config.yaml
image_size: 64
color_jitter: 0.2
encoder_stem: "single"
fusion: "cross_attention"
decoder_head_dim: 64
decoder_bias: "none"
decoder_positions: "learned"
grad_clip: 1.0
steps: 10100
Rows from block 7 of the text decoder of a small image captioner, named by matrix and row number. Rows with one number belong to one neuron. Each number is 128 + 32 x the weight over its row's rms, rounded and kept within 0 to 255. All counts start at 0. Numbers have three digits each.
After each neuron's rows are labels from the 100 texts, of 14976, where the neuron reaches its highest value: "tokens" is the input token at the peak. Only what is clearly more common there than usual is listed. The data: made-up ball-and-stick molecule models. In brackets: how many of the 100, against the usual share in percent.
# fc1: MLP up (decoder.blocks.7.mlp.fc1.weight, 1024x256), inputs 128-191
# fc2: MLP down (decoder.blocks.7.mlp.fc2.weight, 256x1024, transposed), outputs 128-191

fc1.433:122122118144156121122110122109106139132119151135108104145140153064097171102135097136030110089148143121107138150133121109053117121106169124087088124154171122135139069125167138113192115080045143
fc2.433:144126127130140124167135163166124120119129133125124165090085098219214100178091106128225139146089119124126153131120130121218148122109108142184175111102105123130123217130098061142107131151190165
tokens: "p" (100 vs 1.4)

fc1.41:125151107109100113134139097159126100178148156104128128138148125134144186131101133127048140099108137157128089127087124178101112085116127143131096182178186179085154114096195125101129158113141103
fc2.41:130139082148183154143111159139129140033060124137132129139094093180163120111136170124190148130123143082109141084153121130107165135113142140125158088096075140083129123163070135145110114122131139
tokens: "a" (62 vs 6.1); "g" (37 vs 3.1)

fc1.450:122152121171102147144109130165108110189142152107140137144137131136128127135178146148137068136121099147133097126139160113111134145165123155180047125088174104140141157102120129088104136094177072
fc2.450:125128143092113159135130075145130133080202124120129143087198135158122128163106016122159145087156153138090174069081146133157130146136161143116136162158147131053125074132169145142153097127053142
tokens: "g" (74 vs 3.1); "o" (26 vs 1.7)

fc1.64:127186160102077131113073088111104114129138129147151115079123111091064137166119145171069063150122180147093074163106116084109109137122202135105100100113165167119122120112112119151111093158149054
fc2.64:138130158121119109145121088132131118156131142120145188125217158111101136125131109141131100110108207128150146140189152126111157145128147131125096157113033105171125201090135130092091143152128166
tokens: "p" (95 vs 1.4)

fc1.386:097156092125156148152126123130100129126091142099189064173041165119145149133099163163094103138082097128150103148176094134152113125131131159141101136158137097064144058103092106151180179146176112
fc2.386:145119132148120134144109123116130144148177086156126199130213113177192132090123124120138160100199237167121115147058138118141123153157132107121154131141115135210113203139154134080091127116082168
tokens: "u" (100 vs 1.6)

fc1.117:050111093094103105148147118107129116074123163157124109108146139128074088134135136149088077119198193093126146197147166143118117167109063186144140130078244101153166157125126059137171123107078171
fc2.117:145130143177177141149135162160130100146125115088123150176076110170200111128142135137158182117026074127088136067140125130144128126182155145144105118161047147110128093147058128133122140139167165
tokens: "d" (86 vs 3.1); "y" (13 vs 2)

fc1.367:138111141120136106136107104111162167123086157143166160162103124092123167125121205166084109175105141109152194215159148117133073204098137087115125097091169107132106153203121121100054144174130221
fc2.367:109132134112133065116166161213122132066086117150145162113150095161073125118147099143157164141106089140137113122173121124108145092107100129104214157123077145097134166184149037206091100102110149
tokens: "b" (63 vs 3.6)

fc1.677:121153114141155142127140100107069134151160148122144057168083198117128088101142132149118130090175145177121174090100158110114121099125135114131094129127151186096120194126157156113172109105164091
fc2.677:133121146135107151144087171096130127094119130154137189076161064121206106106119156124083156112105105187100068136185136132177139125104133131141145138090000127174130064082088072175052183131158122
tokens: "f" (100 vs 0.8)

fc1.224:106130161142157128100126091184111119140114156164137139046150128103160109109195152200162160157165139120170121167167043156166183116130148149126125102126172136109080114057144136102143112075166112
fc2.224:131124175145111120159057111107126145113161073110127158152092134112126119098092200114045162127083105145160095047125112130122194201198160129146149156175165154095132111056114109136138113149086083
tokens: "o" (100 vs 1.7)

fc1.144:135098115138141145100098107108135163126115151118134126185104137135120075138118149119132096124110123106153127061132137194083084112131153104106090150107159124152162153116150139123122109141177043
fc2.144:130121140113070121138173171118128165143168105152132101061130104166115105096162157128154185173171121140099140163137149128124196159150137157145184094152165131116119089097049103179130128119106079
tokens: "w" (93 vs 2)

fc1.505:093095138118117124152117044113074164129163155106069134100149119106177114091101095158137173141123153108145136104125066141098138089114123170115102098159151131158081106113146194132139113125199136
fc2.505:136135179147117139106157164110125167163071137143131188167049077084131114095162124114073076189093036120109097180118154118115159168099163127128153149052125136121137128131082067077111106134055109
tokens: "o" (73 vs 1.7)

fc1.520:165146133083112136129120139104134206162139207047143106174118146102162218154094131197180100163068133172105144129163158098135075111100156140142130130145055093101127135137162126115133150098177185
fc2.520:106132097169128110091054098131126133124118126152119134145196099147119140103125074119103134206095118133118130114066120126160087143167120121105123132135167114087134111143142157127108115132111153
tokens: "l" (83 vs 10.2); "," (14 vs 5.2)

fc1.334:122093171169087142158126127097129078097089125148151079133124149121154116139128085170141160089113212127095196114172082149101066128105117147115149143115137097206193130164168083184143191164148133
fc2.334:126120070108159120110137125148134161157209188113118158115121112133140128133147137112123105112160051157150097166135153118158146100181142118148168122149146144122128094125070194006119086119119166
tokens: "a" (78 vs 6.1); "s" (22 vs 6)

fc1.500:142111142139141139125115086098101245147149118137131110098094099093090183158059143104086150180111101102121118122126151117138138116119166195134145160110103190077137167147134137131115119107144149
fc2.500:106137195130174134152109146116119132104108146125127131080072136065149146115129078126115162141135112137098144098172098129098164122109132139140188148135174142126114094130151077000128103102160136
tokens: "e" (99 vs 9.9)

fc1.260:106152193110120164130170104057110111102143165154122149174133135126112055130144030075065122158068101136140125135142125119093138115216164084169112166111136156125139103150181100098153111087122127
fc2.260:121130094134127160053104132118133135124117127150123226233107121108145106138126096113171126155106042191162098144095136129130145171139134125120121171103105120127129185179128131053133115124209117
tokens: " " (100 vs 15.5)

fc1.333:126085078106115112165090100124084160119107130098116133120134141117154238070164132109135154198080150137129176089094088135132088115141162099108114140086180102108104065128186163139107148133183241
fc2.333:107131140136153170093119113086131170138146125115114099220127149193149134136144155124182166110120092114140139190169143123112113127134143134116130129122119121145136148138142121123145144146086164
tokens: "w" (49 vs 2); "e" (36 vs 9.9)

fc1.39:139154108190125179119108114130138169122126120174163093156088140134131151175102176180101133125125152143118097130129157119135110161117175114134145184183183123084154170187137141132133151132146166
fc2.39:128123153114162120147140071139131088167105168064110160142095079086125125110108074136088181104159139113147188139113112128105177108125125091111103087104092119183129096171102094127088109143061123
tokens: "p" (100 vs 1.4)

fc1.66:136117066143129086110153035104102150062137094128135153162175128151081128084104168108163113139158156083135083143095103105128100122154108211114127161124213186141150098104099124079187101142089143
fc2.66:115116132149144181112153187109126121156188120161135126053107160131235114158153125143126143120094102120117138190186132129072130099127085147117112041158107101087111119159137142156092135087169139
tokens: "o" (100 vs 1.7)

fc1.218:153090130148141164109168125140160159091125099155099073135113151187137081153092118081143119146129142117112185126117102136144136157139107116143130111155197159145131130123127145149038104174111056
fc2.218:124133120075110117133092178119128107135133118151127240159148098139161112109140050131160074126103061158198093122094151126111148103065117134107116096080039131101124113177102158067165170135170105
tokens: "e" (52 vs 9.9); "d" (25 vs 3.1); "y" (9 vs 2)

fc1.363:178176099132141111137118115107152218136081155143118096119113131111072149139219189185102082076124153114149076131155104100115133104191166132128078119144154185189128135059138100110113164099122138
fc2.363:124138186110192148166139110116122192132165091147133132161066103110153115147096129122117148191138049092098136155149119136133102161140164123128165144081085123151131179128108113014094076125175105
tokens: "y" (100 vs 2)

fc1.414:144151135132161113155149137159134103217172110122151119155111082122167136078105188064151139126108101097139086155051126172135088115187118103115144119139119153135131094124111111136089145167104113
fc2.414:134127104124102108101094112114127143007090122191135136079180134126128105148119088124074164155119155147111141139197123126070176147090149159113134113104124119032134202137143141104162121089160161
tokens: "g" (57 vs 3.1); "<end>" (43 vs 1.5)

fc1.328:112090158177108102136130111105122107100145125122132090139124160108176145142139019119182152103119182131096190111116087120087108130094139169061152163143162105202172135127187194138139129099074133
fc2.328:155124116128129165096185144129127121160129144127136212107135086140082109102150140112093090145123086098133094165205121127147122089153147137139131092136120123102139109127094030103113078153176152
tokens: "a" (100 vs 6.1)

fc1.88:071131133162150139096137134130132109146150111163097093113141116109138119088219110121142046174101139128114162090158125106114131122116139130106121081136106080109094146149121099121089123127102170
fc2.88:148110160161171134166145105112128157123139140149128149144144183108152129159172128128110236083126061191144142107162126127139142136093131126140092163116136138112138174152177162098235094137191092
tokens: "i" (92 vs 5.4)

fc1.757:152098108151053169124128105197135081173119222150153043116111113137088133141160128112122108081170105108113118168070104100129106155146102059105136090131106171134145123117172134084120115110118147
fc2.757:136136085105088173152130095098125099157078151138129126071111148142100125134134158127140178114141073126109153122200140128082121140145099136122094139118059122143124106131176114121169161117138121
tokens: "i" (100 vs 5.4)

fc1.727:139117101135113125109195142095147138155116147085154084148162107098141131096005122142111101033123175132105188118093086119096101179173141132136092125170138164171184186139127079105128126149004121
fc2.727:144131127132112190107094145135133134089149109163125225134093081239097132132100103133151186202103112101108172111149123112178075148109131112141119096102130130050122027140067195187116146141209081
tokens: "n" (88 vs 6.5); "f" (10 vs 0.8)

fc1.681:139150107169146127079071165181122139143111112157083177114090143136126108152159120131191127151099133160138076104095089109144122121145115140101114158145137103135136169167182141127094148165177144
fc2.681:119129114127114145129175081060127120080150148113128101145174083063100108125108135128095081098106137108108180184148117130082166142098119139157130108144120129094132077132124125154170114111086066
tokens: "b" (100 vs 3.6)

fc1.546:125119138092165161152171182123118104140174175125121069079170125165157165130198126158119134160140168126114124136154106184125156094162121090115145061158187106149175106092141109126150127141130133
fc2.546:134132156219097094088126035172128148117081108155136131139133149114116137167129148127156091133155092198121149079156135137132065174113127132154120164111064125117127162158091131098100132095094138
tokens: " " (100 vs 15.5)

fc1.394:175129098138061116173144096083127106139118124129127173138103152104096077114139073129066112118137129094109125106062131129097102126128088141115115159052176141034156127106137167140157120083148128
fc2.394:119139133123181158102139161149129162105151155111127069141176093096163138131125165127183134122112081138152122112221107123165135138108151130143118105193087130192130110157151065116121129155117093
tokens: "i" (71 vs 5.4); "s" (13 vs 6); "<end>" (10 vs 1.5)

fc1.689:156143190138153150136114133178097123087160168077126157138142171115224125164227102098160163133110220164080106124146133155095126139197118134175132160155109155222125191121155134147089136099101146
fc2.689:095120086124085137146145121147121106205112126179132139100057097134061109154056150130136147131071070092144173183121099128186169140081115120127147131102143147061121060129134092031140113128099169
tokens: "t" (100 vs 2.9)

fc1.203:123140123134145121113120109144085132137138091151067119089126065134111139139092128116128128156102155128111107180111131154116154193116095135132168174133124119089155191134108149118104153157094212
fc2.203:129126135126139150137145178121131129074064140143130106178113131055165121173153190123086140099161103168144174063152161128158167098121177126122122158113045119150127165123218100175087095141120153
tokens: "t" (100 vs 2.9)

fc1.243:104111130151100137146073113127143131164144117182104102134103127105096175106142102134100122160114099103140164136110084103136115101131124036071200126146184071113120107099055134086123196121089142
fc2.243:134127104117138154190154142109133103160099123085126098187079163058184142093144169116145198127119098134125122139108100122100058106155162144131119095149130123148126168105068163059178123136116223
tokens: "g" (100 vs 3.1)

fc1.736:095090119109148074162174128131180150128065150095151151154120115109143000119074123091068067119147065106132169172058128112133115128150150156149087116114221169147192145095089106103134109151113114
fc2.736:137124175129177153146149121166125137159157108093129084116127107165099120111109082131155096160087177154142143061060191128106204147123171153128097085137071132097119093135081131239091136145175081
tokens: "a" (67 vs 6.1); "i" (33 vs 5.4)

fc1.760:091098102127210177121160116121120150156158135124070141142130077145097198149095158126129102124159157155128094120148163110131122139114104145155161077134098094124117125148124116150137086160116143
fc2.760:126124113124135168147134151119128145106086121132112046083152181126174139108148128120103152123145128089104104120100131119078092179170105135104149149124108132137125152114068147083162076126188074
tokens: "s" (100 vs 6)

fc1.109:080130197154114142109190112155129117145097139170121129108156114077141115095025176139113078094126184159156137136087041112101094137128121130137092127100195115097114151112152169186138151097106084
fc2.109:141143031137155093090090098076129158093179148128132133128064068200089137111124145106195140164096056144086061129186139139126175158123154155121134125124107127140118123092118098089120094144137131
tokens: "d" (67 vs 3.1); "o" (33 vs 1.7)

fc1.601:123129176193143107158097107112136122131141182123125124141151153139133114153233150140101050091114124121148092138131170140114120140112161127126082144081131076147107121111133141067125147061100111
fc2.601:135131154135133154176102096196127141149171101101129150124122099151149134162099016119141134088126126178093179090080126120147089115108173140150119148098172132093140119102163110175137107117074131
tokens: "o" (100 vs 1.7)

fc1.703:114094214093124118090118044154144100074141147081144158168156083082173122129184161116135116137091142158109165161159096086104143138127199177134139118063182091099129171095213120125078156060186112
fc2.703:094131146150077177156094190128125160185107108094125100110105167198187156134190058129143159070149099090143075057075159128143161143137125121111088119144091137107129071098041119144195126142094143
tokens: "p" (100 vs 1.4)

fc1.744:091138137143114179109164074148099135129019124147182068177146152125174101142205111128178086134098169106128108134104121125105148165160152101133124105152131148151125114103133115126148133138082119
fc2.744:153132137127122062146092193112132139145255129159128197075064115093178150176124104113128160110129112151113115143184128127116111101121104143130142125096154144132136137153108121080111127115154117
tokens: "y" (100 vs 2)

fc1.734:167097106130098111119080078184157143160210072085127142164149152112069106117141104083100130109056143132120163210062112082132056108148113090101118118077131108140112141098160165113124065097168101
fc2.734:105123108109137171111142125176126083160069124110115094074164149116138128119113186153174145115139120127156106033181127135102134128126127124126102170155121117153117045093132120211120155150141108
tokens: "b" (98 vs 3.6)

fc1.132:133149141164122128165124091152098096177157084108115079172157176111131117186179118158168130095150159137133147135105140188158088152144111114112141121175184137119128161119131142138110113086142153
fc2.132:133127154110117153202158172141130119128065171121134190050096083170099109111115091132074157147080131125070164128119058131090114095134122141180154089113104114127133122118110067128135111137097040
tokens: "t" (100 vs 2.9)

fc1.255:075125140156136113089109068096098147076086084122167050188160111138115081125081094122109108094161222165080147129089101128118112147119101142137147146129043087123126206080183145138132120177072124
fc2.255:161129131103132156143162198132128142143183116140118219092091162138127134165160153136159141126090061121125105099169164126140131083108157121118103124131170120175143001109078084166111147134155142
tokens: "b" (100 vs 3.6)

fc1.252:141081089144166131145104153189170113189116159088143048155118114157064149129095188122161055084104111144116149159155158158139136115096137112093087169089161111092138189156128105136095093139149104
fc2.252:122122128069119114113064074122133142116133101054135166142218127115124153123136133131151124131068113116181129105166128131151106183133107133139129142129084139082139046171129156232110132130157128
tokens: "b" (100 vs 3.6)

fc1.168:100135105141186099175163109142128146205136134071134135134085097124102106092117138064063110161123104140120114145028150152151093072087151153121157176112097110134147143088171138164137149140191155
fc2.168:125128115097188113179157168134124146130054123105127055090083103135169150086109091108137105121123143061141103107057104120146177096108162142134129078102155120078122075157053129121079151126128110
tokens: "a" (100 vs 6.1)

fc1.128:140170090154111158107102091182139154102114122171195070069109147109135129130112099134131105127138176159115056116157113121115171147130247133110082125131171192126159190128135132135205118116130085
fc2.128:133123092102072164144123135182128093090177099110130135096198125178114126172139226140109124098103067147130093079115135126140119182126113128159171135179107123105126145145097114163130096119190182
tokens: "s" (100 vs 6)

fc1.100:086111162163089094103121113098142123107095090125140221147155139128166103152060146128093088138177131168113088085110141142167130134107097110147147120108169146156103098124119078116088110119135125
fc2.100:142130093135175145150137161108123117171190144076127003103085064105082122093121109149160217122108157092141122152180107118081087132171113156134125153154072108077128156142109154191148171163080079
tokens: "t" (100 vs 2.9)

fc1.566:141117129123165138105150080107163113107149112093132125175106104141132155129175150101099111114147100122096131081203133123124154154138172147146110131139116070152106184146126107144111131166103085
fc2.566:163113141167111083116137137138129159082183129104128093125215151142133114133144142137137132141115180081137131185109152122067108196138118137116128157137141130177132087178056205090179142136156079
tokens: "s" (100 vs 6)

fc1.515:116093141139086149119172131132096121145069161186148162134107150101164124143138110168090060184139121145124108126159154166150131127063124100099141127079139129134146138164125075126101113084115119
fc2.515:133134167099109133113151109164127154136115149148127180132123111037108113124135093129085112161113096169137125133153115122073084140100146122116164082118123129118134072143109073255129088112127126
tokens: "a" (100 vs 6.1)

fc1.381:124134136123164127100122216094145161160081168124125115164115116114153138158111125136161126123131130151117161093124098154110137139183112129118061123109123125150130078136086096120160133120052143
fc2.381:130129110139078116158160055122129107078166092174137177120176143145081117110140150129115087163095133114123134155162115131151095134102146123152152151145127131080127212103159149130119136117202124
tokens: "s" (65 vs 6); " " (34 vs 15.5)

fc1.136:109160125164113136117128099160118174121142155091101147159141135108173128154095145189175122165129171155094104112129123145151111131180151143109116143067153183130080108080116155096126157107111123
fc2.136:148128152127132091093126090148132128109167127148122138108145078179088130077117144129089189118128125104139151178111137120159107158125119122139141129119200109103127083068087102182112099109063201
tokens: "o" (100 vs 1.7)

fc1.180:139133106153145150128074086169163124154203086130060123108155150154162164133098165138073138082114125116115156091068132140138186120150146092109079135141074147109146112144174080111166102178248139
fc2.180:131131141120093121140186171085130146081000133145130139123130115086128160110149113140183093169093156115141117157189111120152147132120147098141159123129162127125127165128071168127105151098053106
tokens: "g" (48 vs 3.1); "b" (33 vs 3.6)

fc1.742:106089192148179128151136129151146137188115107122111139133102102134106155083177139127133170087095097117159159194130158099122191113059153095141075104101122078158126114146096082153084113147126151
fc2.742:130127132116096212127112151101128141135150143135137089141159137132083126166140106142167123159106159162177017066172147140132085099088130110143113157135129121077126149047225156078206097137111129
tokens: "n" (73 vs 6.5); "s" (25 vs 6)

fc1.256:144106107121099117159083165128103165059048095150183131104099129104106156133147146120179082174098109091136146109142134117125128122021150120115123155082152136104176139126148143153151173126138116
fc2.256:123119102166162135083079109137130165101081098151123140099148106161088130163116080128101087149083192105147130097121134130078097151150145120127165123153159122099134123192124191113121134087078160
tokens: "i" (100 vs 5.4)

fc1.290:099112096113121125149121144132150060146010138114125160128156109155115104148110072143173137085229164088109161120098144171141110112132143135121178131085164133135091133120103100122074140105024145
fc2.290:129130152194089144112145129082126139052182116104115071109136194088147144114151087131113160099101133055116108222152117128131100139145130101117197150151119116119124148042154092107108148112135158
tokens: "t" (100 vs 2.9)

fc1.380:115136128094160194092092111145107158099098157136123121191164140135129152147111114104198099123136153142094147145192114176134120140097157118122131154118117107122170132106115154128155135097038153
fc2.380:135130107160078079192160146082129122146148088124135149061096107147167139143144133149076202116162110071132100107094153129141092129193126154107108105118137151145122115116091080130125158105200092
tokens: "u" (100 vs 1.6)

fc1.625:122122084083106124133135113092110101119151154198120119125118119175171142133182179144066132081100089140097093132156105153145166139102076129151200097097092064126157126128186184116061093136152126
fc2.625:126132149123086172130128093122128109143176167144135149135110134094160108106097176119169096176183190096142133113130137124156154102150122117086136115108129139103138124160154085204158151113159162
tokens: "g" (100 vs 3.1)

fc1.626:140120125187109125116092064119104184094096136095097099116094131129084128090020156120124108097078146147146215126136109137184169140141110166140088181225167179084151164129142099110162153148098101
fc2.626:119131131102138152099164142078126142140124119140136192158144119128138129079113140127168117186145177102132098138016120131102122159112147096114180108115142141131129103135104154097104177111134119
tokens: "s" (100 vs 6)

fc1.20:119047020092143138171100101173102198104166138102137140119139131078183124156117184113156124136099101116078176077152149142139140088119127175134083179148137138087150149165203124107102126153098126
fc2.20:079124091123110178052135114106123148053100098098128136115172151183165146166159195131092136122109189115089141127131113127147122170127113115099113105116137137107118073200135125154157059125133133
tokens: "u" (100 vs 1.6)

fc1.119:128191181120141149163101143110120202138134147108121116117148137107121223074183124129135137133094129121151157133108095131160149108059193078128127132153111095114166126141156139122079152124095230
fc2.119:117123161121161129087123080116129120099076091150131070196130136228110138127143096118198135158174083163142083040142085128142095076088122144133057123074129121162120142127186111163146145167111169
tokens: "w" (49 vs 2); "e" (32 vs 9.9); "n" (19 vs 6.5)

fc1.308:118142104129151133150138138142080127137133108152073120121112127119088148152101134102132168128148141087149133132122146173142160137136109156129171111148135129112193138178102132132104160167115233
fc2.308:119125070140132162148087133092129208122086117174130087140099135053165113163127169121043153107110176212119142115147170131142148139158152094110078154117065111142140173153219143073157083142122135
tokens: "t" (100 vs 2.9)

fc1.38:152179165119129132141158162115156175127118112078143110155135137125102126153143048075155075123180163104111097163131140138126169137132171161128141144131073118141110149132076110103151107133084105
fc2.38:132132085154136165161145146118125162138119164138119093132099135150077126121128039133174112111166136062140135119137166121164122165088107123106112110124115148061134119126091062117070166105066082
tokens: "l" (52 vs 10.2); "n" (48 vs 6.5)

fc1.550:128170089098167149140137167119160115076114131136078121144106138108160109182053125125106108134110169157084152143129130069155148106143165055152127132142143153085170080135095095143144153165086080
fc2.550:160125130112154209127097067136129148155157081179117151081162128187151134152067121135125106178177091094107155064113169126127087181103130129124142125066113138156121163131212145170112083120149199
tokens: "b" (100 vs 3.6)

fc1.406:130134147170147059122105050145088089135066132149169187148113078152139126137054140162160116096154144134117123122106134150085090157093143098135104171168190136113114130142188115124113140163130084
fc2.406:161125134147130199151131223125123190159187130156123088079154149142208112152094141136091172130061107091132150151184168127146122110143117126139145086125101137089120138097070103117140156112103214
tokens: "n" (100 vs 6.5)

fc1.284:110148208095137142094137129115125132120132152188124125059109098130165089101131095141111077098108117096105119111081083117090147174158107169162122151125135124157149164121085113171193105140034120
fc2.284:131136054167122121169160117110134131135118108086124118177143154121170134131141143123169214144124108141164125122162120123149098125120124130097115127164097125092128098092120122096077169119202121
tokens: "s" (100 vs 6)

fc1.529:203170172116117135085104121131147076104170174125103133089153090105159092151174173140115107136121207153096122142157148132095116188138117115146128149134097168200093136083131082101098150141106120
fc2.529:126118052094092117131105130170127096157102110109119134121130106121161141220087162141164078093137121158137153202129124144082166168135128137106142164132110138071131142188116131040123142166160083
tokens: "y" (93 vs 2); "p" (7 vs 1.4)

fc1.720:146125201101163111136164091105123158089187152122120125143119102101192111155173153069118113211123134139130082150101189121104141157089139197155106133099138124168133131139172118106170112105130141
fc2.720:150133131112154108108112124156130103174016162076120124093147089169138136123128154146151088126145174082063130081149165132151168122145142116139109120139144132118134040185068146138103128146148058
tokens: "p" (88 vs 1.4); "b" (12 vs 3.6)

fc1.265:117118131093127129138142159157075104095113176105164097174072127144134148133057127154198086103130096123130105123126107137130088110133110139127082135160233067210108095127177199190100125118134145
fc2.265:132132095178143091181084105116130139106171091157124142089143091172160124108136127145064209098077143107119136175143146134087128185137144147142163084112042143028130137094018030058153137118112152
tokens: "u" (100 vs 1.6)

fc1.312:111089100119120090140185128150094148118081138193179136135175129059160132086132102137063083145088158138089112131158158139135122119079104103104116101067152156101150118167137061175085130104139161
fc2.312:119124209124098115105135064161127151088110132139113165095110123101151141153139092140086122151107140127126123106146146126086166146107154121121174114151098149130139120108128082210103088096122076
tokens: "a" (100 vs 6.1)

fc1.669:085179121095131138105092099125102132074182137164174143135139079093101172157135193159063088085089254140094088145132113132150104146098144162098107150081107120145122119065098106140133112171137115
fc2.669:136131154088068177118085088151129120135149139113130126097198123091091129132129107132084072110102206135144096160133136124099151106126146125128072145132074124152130139090173178137111129147162169
tokens: "p" (86 vs 1.4)

fc1.201:136119136075094113146085181151124166133129161123141103147147135103145133119132180161113079133088080132147124145157161121140140196063140091180131115129136186064152204146080072123113136115109130
fc2.201:134132149131114162125186076096129133121117097137127066125100193065139118131137076120169203133158181139128133094069086117109124098143154125097119103152096130125126076120177172111092141140085119
tokens: "s" (51 vs 6); "," (49 vs 5.2)

fc1.27:152108124076142140129125073158077139154168106095094227056152136158098145105185108118081201194223125174099125136176147132167143160112147133077160104134134133145126132107180146106080123080146141
fc2.27:101130115230157155141142175137124136156151130103124013205110088076177153117127123130185114083103129070123157068123143136100145076169156124111096163118067112157123106142089094170153093120127135
tokens: "e" (100 vs 9.9)

fc1.268:120180149094129120104144085115103090155153133122062113117148130162142114108106174130069117106097124127147125104125144086146047089157077096108135157134093176080095060130068124161180097113175079
fc2.268:142131150169123143130131199127122153083107126145125169137105112083105124103117044127157133160164115196095100113086144133143212117128163146149147093096143127159141250080218139108049141131083129
tokens: "p" (100 vs 1.4)

fc1.72:079123089167127146134120126107134109117133116143137150149121099113200138143196214129106051061100175129098140116110112155134115131139121081103165203146111086134079091074102101178106198166101076
fc2.72:133129089129094189153147125114133105177045115138126094149112152033110119072132138123108143129148164096129117136131156137113106122114142152113158106186100142191117126113052176097165107104140177
tokens: "g" (100 vs 3.1)

fc1.360:104112099191095114159141105134114162094139127124124128079104146177104072138134140126039142145148164117099121099119129056093121130148161147129142120120211121133137125116135116130202088094108182
fc2.360:160133095132108102091106156098131099156117116128132112144191148076106112114124151148216107158144161125099131132160182133154052165126122140114121148128111105145121182135155143164132186147128126
tokens: "t" (64 vs 2.9); "o" (34 vs 1.7)

fc1.11:162143081135194136111147083186106116135179144126106146098134118151095159126084111161149121114120151121109062161143180140133084096128143157120092158140164168091134110109155052110129117116111119
fc2.11:113132166144114120205105176089129153170079119110112155166107109184208093178092101125076162181153091169105148093091153142076176121138122133120100073134113142154120150149106132086139170126133107
tokens: "y" (55 vs 2); "l" (33 vs 10.2); "d" (11 vs 3.1)

fc1.157:126113101155149113127135100130165097151133133095125182136175113078155099132169175131169084163162114144148105139153173133153137206126111144099120095117056179141074151132047081140054137104141066
fc2.157:124122101053111109100130198147129151094144120126130092108127168229154122144110105117088122117031135096109135130078150140092155160113113129120126182123143122103134089171210190089152140136140139
tokens: "y" (100 vs 2)

fc1.552:105177111109092164138156175055124114113124106107127091144129108157117102122110085116128175142179153112100185114130107140126156114110169151124159173150106157147088106156040103127136107149055035
fc2.552:129134207172130126145148102186133123096123122092131102138093116090131143053137129130195094144098170067112069131031125125133125130122138125112118099148136124151125139119127163084078178143109117
tokens: "f" (100 vs 0.8)

fc1.637:177152119165157104091141141169192106109210087081122093226106183155121163126138169063108112132072132118190152139147139095114069143114154141117083195106120113164118162139094174104139083159156140
fc2.637:128117130084090124079098120046122108183061132141120173011201116130184124109117175139171055125112154149082102130157119125140153135154161121098120145132123137104134069156179120174101131112047173
tokens: "b" (100 vs 3.6)

fc1.220:125142118173096119177166145174135100178132114144108132129131169105122179185136166091111136109174140121144104153079106102127120113160051215116117099078146080207163134163112112097134133103148238
fc2.220:116122099126037105116127140109127136061178146117123129095195089129104110146146130126197121163058159092087162156166108110172182166150122122124116099118106144087137149079082131158130117133193052
tokens: " " (100 vs 15.5)